Rows from block 3 of the text encoder, named by matrix and row number. Rows with one number belong to one neuron. Each number is 200 + 20 x the weight over its row's rms, rounded and kept within 0 to 999. All counts start at 0. After the name is the row's rms in percent of the matrix's.
# fc1: MLP up (text_encoder.blocks.3.mlp.fc1.weight, 512x128), inputs 64-127
# fc2: MLP down (text_encoder.blocks.3.mlp.fc2.weight, 128x512, transposed), outputs 64-127
fc1.406,101,212,205,238,200,158,193,188,200,211,189,193,219,200,241,192,168,200,200,178,195,211,197,193,223,215,200,187,192,235,181,200,199,200,245,224,200,197,230,200,200,251,200,200,244,219,173,180,216,200,215,211,235,229,214,174,240,208,168,200,181,203,189,199,200
fc2.406,098,156,209,204,200,208,203,200,200,172,200,200,157,200,191,222,248,233,200,229,183,200,188,219,243,168,181,213,183,200,182,187,213,200,179,179,200,163,200,248,200,200,200,179,154,210,209,184,214,163,173,184,193,181,181,222,200,207,220,188,200,222,188,200,200
fc1.407,083,200,240,200,176,209,241,200,224,173,179,200,212,200,200,191,200,216,200,197,257,189,235,200,200,166,201,166,200,179,200,212,222,200,190,202,224,200,200,196,213,200,200,184,200,184,200,184,200,204,215,193,200,164,210,184,200,155,189,169,200,196,205,153,200
fc2.407,083,221,154,203,187,200,148,200,200,203,190,200,200,200,239,204,210,200,204,217,157,200,156,200,200,230,164,240,188,186,200,200,200,167,200,200,184,205,200,201,189,207,206,224,168,200,181,174,203,200,172,200,221,254,183,200,200,213,200,234,191,195,149,200,169
fc1.408,100,167,193,200,180,168,226,200,197,176,214,200,200,205,232,153,200,200,208,182,221,223,207,197,200,200,166,181,200,241,185,200,226,200,200,199,189,200,200,200,239,200,209,181,224,236,160,205,185,200,166,206,200,200,161,200,267,223,200,190,223,183,205,256,164
fc2.408,090,214,219,181,212,200,193,205,174,166,243,200,236,200,168,244,183,211,200,218,147,163,186,162,240,191,200,223,200,145,169,176,220,209,200,239,200,222,230,200,206,200,200,184,200,202,200,200,234,200,170,175,182,192,224,209,147,191,200,200,200,200,183,191,200
fc1.409,095,200,200,228,237,221,200,235,236,190,200,200,187,200,183,176,180,169,210,186,188,216,200,200,161,174,200,195,212,172,200,234,200,190,229,200,188,216,188,200,193,184,160,230,207,182,200,238,233,194,189,219,247,200,217,193,200,200,200,200,230,231,173,220,190
fc2.409,084,200,208,150,194,172,185,217,167,223,162,201,200,175,200,235,200,204,200,221,169,200,231,190,198,225,200,184,200,218,249,160,202,200,180,200,187,160,200,198,177,214,211,158,200,242,200,184,167,221,235,200,200,199,200,200,174,209,200,229,181,161,217,209,264
fc1.410,089,200,200,204,200,259,223,181,189,200,206,168,225,200,200,200,200,200,200,237,232,200,200,200,224,211,224,188,200,200,182,193,195,200,209,225,169,215,193,175,205,200,200,225,200,200,219,249,214,212,183,200,202,185,200,200,230,244,152,200,200,200,179,200,209
fc2.410,085,200,225,194,200,200,200,169,200,200,163,200,200,200,225,169,204,200,200,206,207,200,164,179,178,200,200,200,177,172,214,205,235,179,200,200,222,204,203,200,207,178,200,156,180,200,185,179,192,148,192,247,204,157,200,200,200,196,200,198,229,198,213,174,200
fc1.411,083,200,163,213,200,220,200,211,204,190,200,200,200,245,200,213,196,232,183,150,226,224,200,200,198,199,165,223,187,213,184,196,212,206,208,223,214,187,211,171,177,223,227,200,194,217,164,200,233,187,177,200,200,179,209,200,231,200,235,200,214,172,200,181,214
fc2.411,074,211,221,170,200,200,200,200,171,228,212,233,235,160,200,183,211,198,235,210,175,181,202,186,200,200,230,169,252,174,236,200,200,164,176,174,192,227,212,205,200,200,200,228,200,183,208,200,209,200,200,200,200,222,198,200,149,210,169,220,206,225,180,200,189
fc1.412,136,177,200,200,153,217,220,235,200,184,236,200,200,200,200,200,212,182,171,224,213,169,168,189,200,186,213,200,214,159,215,228,200,208,200,217,233,200,219,176,236,186,200,200,219,193,200,184,223,200,170,188,177,178,200,177,194,184,157,164,199,197,225,208,216
fc2.412,146,157,204,200,184,203,164,208,200,211,202,191,200,200,240,218,199,217,199,254,193,196,208,186,203,227,168,200,213,204,200,189,233,175,173,186,201,225,226,200,153,222,200,213,173,194,216,184,182,216,193,178,200,220,211,167,221,217,237,164,200,198,190,179,154
fc1.413,095,200,222,198,200,192,200,212,189,195,205,224,215,175,198,179,159,200,239,210,200,201,223,177,200,236,235,200,186,161,171,189,204,200,200,230,240,200,206,218,146,262,200,190,163,194,185,200,212,186,180,170,212,200,192,200,228,195,175,200,200,202,182,200,236
fc2.413,110,176,203,199,200,200,156,200,219,180,192,183,214,200,182,204,257,173,189,169,185,216,167,213,200,232,147,169,223,168,200,221,200,219,207,200,203,224,213,170,190,181,200,200,200,153,228,200,186,216,213,187,200,200,205,200,201,184,236,207,200,200,218,200,200
fc1.414,078,200,174,209,200,194,224,228,200,178,200,200,213,187,221,176,200,220,139,195,181,200,200,200,200,143,200,192,200,215,207,164,216,143,173,182,254,232,200,200,200,206,234,200,200,179,168,227,200,200,200,200,200,200,200,200,200,213,217,200,181,227,161,220,200
fc2.414,081,216,189,200,200,166,216,200,183,232,200,162,186,189,200,203,200,200,207,208,261,200,219,200,242,200,219,200,200,146,200,226,249,200,195,200,191,200,210,211,188,209,154,152,225,210,200,191,231,210,200,200,232,234,184,181,197,146,200,200,200,164,250,177,176
fc1.415,100,229,200,209,183,200,199,200,219,176,202,174,200,222,200,238,146,168,185,206,168,165,223,160,200,217,200,200,177,202,230,175,225,223,172,200,179,200,200,200,200,216,200,200,199,220,200,200,200,200,240,200,170,223,191,200,188,163,189,194,201,187,230,229,189
fc2.415,095,200,200,200,230,200,239,193,186,232,185,202,200,173,211,200,215,200,153,165,184,201,175,209,172,198,200,200,211,209,200,226,161,200,200,216,218,190,201,204,221,172,200,200,200,184,175,171,200,224,154,200,200,185,227,191,200,200,200,165,203,218,223,200,180
fc1.416,091,212,216,217,200,200,200,193,221,200,197,200,215,187,184,210,160,223,209,230,216,200,189,199,180,166,182,193,225,231,237,229,173,210,200,200,188,200,239,161,159,227,186,200,221,211,178,233,200,145,200,170,186,195,202,240,200,191,200,192,200,203,144,191,200
fc2.416,086,183,172,200,200,200,206,171,206,216,177,181,200,232,200,188,184,200,173,230,178,233,200,190,219,225,243,173,198,193,200,234,200,177,200,200,200,161,178,247,220,200,200,179,221,200,212,179,183,200,191,200,230,192,180,227,197,200,200,233,227,187,200,223,200
fc1.417,088,202,200,198,206,220,216,220,219,200,160,165,200,177,188,230,196,200,171,154,200,200,224,224,210,217,156,225,221,200,175,200,240,168,200,212,186,200,215,185,203,200,200,233,200,200,172,200,200,159,221,214,162,235,163,190,191,214,200,209,162,200,174,225,227
fc2.417,073,177,200,184,220,200,160,219,218,163,197,222,228,232,193,174,197,200,238,192,237,204,200,200,214,200,215,166,216,196,219,193,166,200,200,200,244,181,203,238,194,200,174,183,200,217,218,200,200,200,179,200,213,179,200,218,212,199,200,209,200,190,200,200,170
fc1.418,093,178,230,200,216,200,200,200,225,189,155,200,216,191,206,200,178,197,168,197,200,222,186,226,200,200,200,211,181,185,193,200,200,199,210,178,202,249,190,188,200,200,200,200,194,183,200,192,216,205,195,200,217,205,207,223,212,185,201,200,148,175,212,157,224
fc2.418,086,226,152,200,200,200,170,185,200,224,200,200,196,188,218,195,200,222,219,224,188,200,200,174,200,200,141,200,200,200,200,163,207,170,240,200,221,193,200,200,200,200,222,196,225,200,200,191,185,200,211,221,200,183,175,207,215,200,200,213,237,226,186,216,175
fc1.419,101,200,208,177,181,238,191,186,200,190,200,215,184,174,156,174,200,249,200,173,151,164,179,200,191,212,200,204,170,200,206,200,202,203,206,207,200,171,200,189,190,220,200,200,169,178,200,200,203,173,200,200,200,200,199,242,199,171,200,208,224,200,196,222,197
fc2.419,105,200,171,161,200,200,200,184,184,171,200,217,213,229,216,184,200,200,179,200,213,231,160,200,214,191,200,224,220,170,169,201,195,167,163,200,200,173,155,200,174,205,200,197,200,191,168,141,227,161,189,200,200,188,170,193,200,217,248,218,224,200,196,184,200
fc1.420,078,224,200,214,200,201,159,197,181,169,241,218,210,206,170,193,191,185,186,179,188,246,200,182,200,195,170,223,192,200,148,219,207,200,217,182,200,230,213,200,219,200,187,200,200,216,217,219,222,218,200,268,216,200,239,200,178,200,230,164,200,198,200,180,200
fc2.420,078,175,222,174,200,201,200,165,215,247,171,200,163,239,200,209,200,244,188,190,202,224,207,150,186,200,200,200,200,181,215,177,162,171,217,196,200,200,200,246,176,190,200,200,209,194,200,195,200,173,202,176,221,200,158,200,200,200,200,200,167,200,171,245,193
fc1.421,114,182,217,173,217,200,189,197,176,177,176,200,163,193,177,184,200,202,230,171,207,200,197,206,190,197,205,236,187,200,188,200,176,221,160,222,158,241,225,201,197,200,200,200,216,178,192,208,195,182,224,227,200,188,205,187,199,196,225,159,200,200,174,202,200
fc2.421,106,187,167,168,200,211,201,221,178,197,158,152,244,167,200,231,200,225,171,181,202,200,200,231,186,200,167,200,263,183,182,216,187,183,207,200,200,200,211,219,255,200,185,172,223,219,163,234,200,217,181,200,219,200,167,232,185,192,232,217,192,198,200,200,184
fc1.422,101,189,200,186,200,200,203,230,200,200,208,200,218,221,200,168,198,200,190,215,148,192,182,219,201,228,220,177,217,200,200,162,189,200,202,233,202,178,188,200,200,142,197,244,188,200,187,219,189,183,170,246,200,250,240,181,204,176,200,200,200,200,175,177,188
fc2.422,118,155,200,179,217,187,207,200,209,201,200,177,204,191,200,237,189,193,210,211,243,243,199,182,199,204,218,188,193,200,182,187,232,171,148,211,200,206,200,190,217,249,192,200,200,189,157,200,198,221,169,229,200,200,182,210,205,185,201,200,209,206,272,233,204
fc1.423,130,200,157,203,200,219,220,199,200,200,200,222,244,177,196,247,225,200,195,154,172,233,197,200,200,216,175,210,204,170,217,190,200,200,165,193,163,226,217,200,204,210,215,183,169,179,231,192,182,211,223,201,186,228,200,200,200,223,200,159,200,175,240,159,210
fc2.423,115,205,207,180,248,237,200,154,205,199,200,191,200,224,195,200,200,226,200,200,192,212,214,240,200,214,220,190,200,203,217,200,209,200,194,175,181,200,236,191,197,216,211,224,194,216,200,200,190,171,182,168,210,219,195,241,188,200,173,171,189,222,191,238,213
fc1.424,092,200,144,200,200,181,230,212,150,166,213,185,200,188,215,229,190,214,147,242,200,136,174,200,200,200,214,219,231,218,200,200,200,220,185,191,220,200,200,216,200,177,200,185,200,195,235,151,200,215,245,196,200,200,231,200,153,188,200,200,200,195,200,200,174
fc2.424,094,188,214,182,201,235,181,133,205,223,159,201,230,192,200,201,219,208,204,187,226,215,205,200,171,205,200,206,185,208,200,218,249,200,177,200,236,179,197,200,200,248,199,166,200,244,211,190,223,200,184,200,177,200,193,200,216,167,183,185,192,200,200,236,200
fc1.425,146,180,174,231,200,216,200,167,175,179,193,200,200,191,222,209,200,250,202,208,215,226,230,197,200,181,223,224,179,200,200,200,241,220,211,186,200,194,228,206,193,192,196,167,198,215,180,209,202,193,205,215,200,200,200,187,244,200,180,200,186,213,215,200,200
fc2.425,182,210,216,200,182,224,200,206,147,174,244,173,176,184,230,216,183,202,208,200,178,189,206,200,220,197,176,189,159,190,177,200,188,191,188,200,227,206,202,212,182,175,208,200,195,188,181,208,159,200,192,183,250,192,234,148,187,194,219,183,214,174,177,200,196
fc1.426,068,214,209,196,200,200,165,184,200,236,200,192,200,165,176,204,226,181,210,226,200,176,200,187,200,239,228,200,190,187,200,199,218,146,184,200,221,200,226,225,200,220,189,192,147,176,194,159,200,209,200,200,171,177,202,200,216,220,171,155,184,187,215,191,200
fc2.426,077,200,232,200,200,221,190,210,221,197,200,189,200,229,199,183,187,200,174,200,200,174,215,209,202,200,169,207,220,223,200,189,180,207,181,200,178,191,167,191,200,156,224,216,200,215,219,191,195,170,219,221,200,200,200,200,196,202,244,231,200,200,200,169,190
fc1.427,104,175,209,222,214,202,235,229,200,200,200,240,165,213,200,198,200,200,234,208,200,173,178,200,211,201,200,200,224,200,196,220,200,219,230,156,200,200,186,200,189,176,200,185,180,147,186,207,190,200,177,178,222,173,231,200,169,223,200,200,217,200,174,200,200
fc2.427,117,231,183,214,243,217,230,181,189,185,205,154,226,212,225,197,214,235,183,200,200,223,189,205,200,200,223,194,194,165,213,200,200,191,200,203,200,200,200,184,225,200,208,228,213,221,202,183,178,206,213,180,200,210,211,200,223,170,193,184,214,182,200,221,215
fc1.428,101,200,244,198,214,161,206,160,249,231,212,182,207,250,196,196,228,188,216,179,214,200,210,200,181,174,200,197,193,200,184,221,168,200,249,200,181,216,172,180,206,173,200,232,209,220,152,233,209,161,214,222,178,200,187,200,193,200,206,200,212,200,207,197,220
fc2.428,126,182,204,177,196,203,231,203,165,187,159,200,210,210,163,211,240,233,210,200,181,191,236,206,200,233,200,173,189,188,200,181,205,224,200,228,184,180,184,176,161,176,200,173,197,177,214,170,205,204,200,200,200,210,200,191,200,192,200,172,176,218,171,229,189
fc1.429,080,200,183,200,251,200,200,210,197,213,200,178,217,200,191,200,202,169,200,186,178,200,200,222,210,200,204,249,211,202,200,200,200,227,216,200,200,190,218,235,200,231,177,157,175,200,226,235,200,217,203,200,188,200,215,188,200,200,228,178,184,200,144,205,214
fc2.429,088,188,232,172,200,188,179,192,210,200,162,200,179,203,234,186,200,220,200,203,216,200,199,167,200,182,234,196,169,204,226,200,240,168,162,209,200,221,181,162,183,224,206,200,200,200,192,204,191,203,201,247,200,200,199,182,179,227,187,200,174,219,233,200,203
fc1.430,100,195,214,218,173,221,195,195,218,232,206,212,176,234,193,218,189,168,188,200,186,203,174,200,189,200,225,234,175,233,200,154,186,192,200,221,200,184,212,172,213,188,193,194,200,200,208,208,200,183,200,185,200,210,176,200,216,200,202,227,164,208,240,200,200
fc2.430,092,210,200,167,200,212,196,187,200,200,194,184,206,193,216,200,239,189,212,200,192,200,176,183,166,200,216,200,200,200,217,225,241,246,200,167,200,251,200,194,200,208,214,130,235,206,234,200,200,191,208,196,219,200,200,229,209,200,186,226,200,185,174,221,200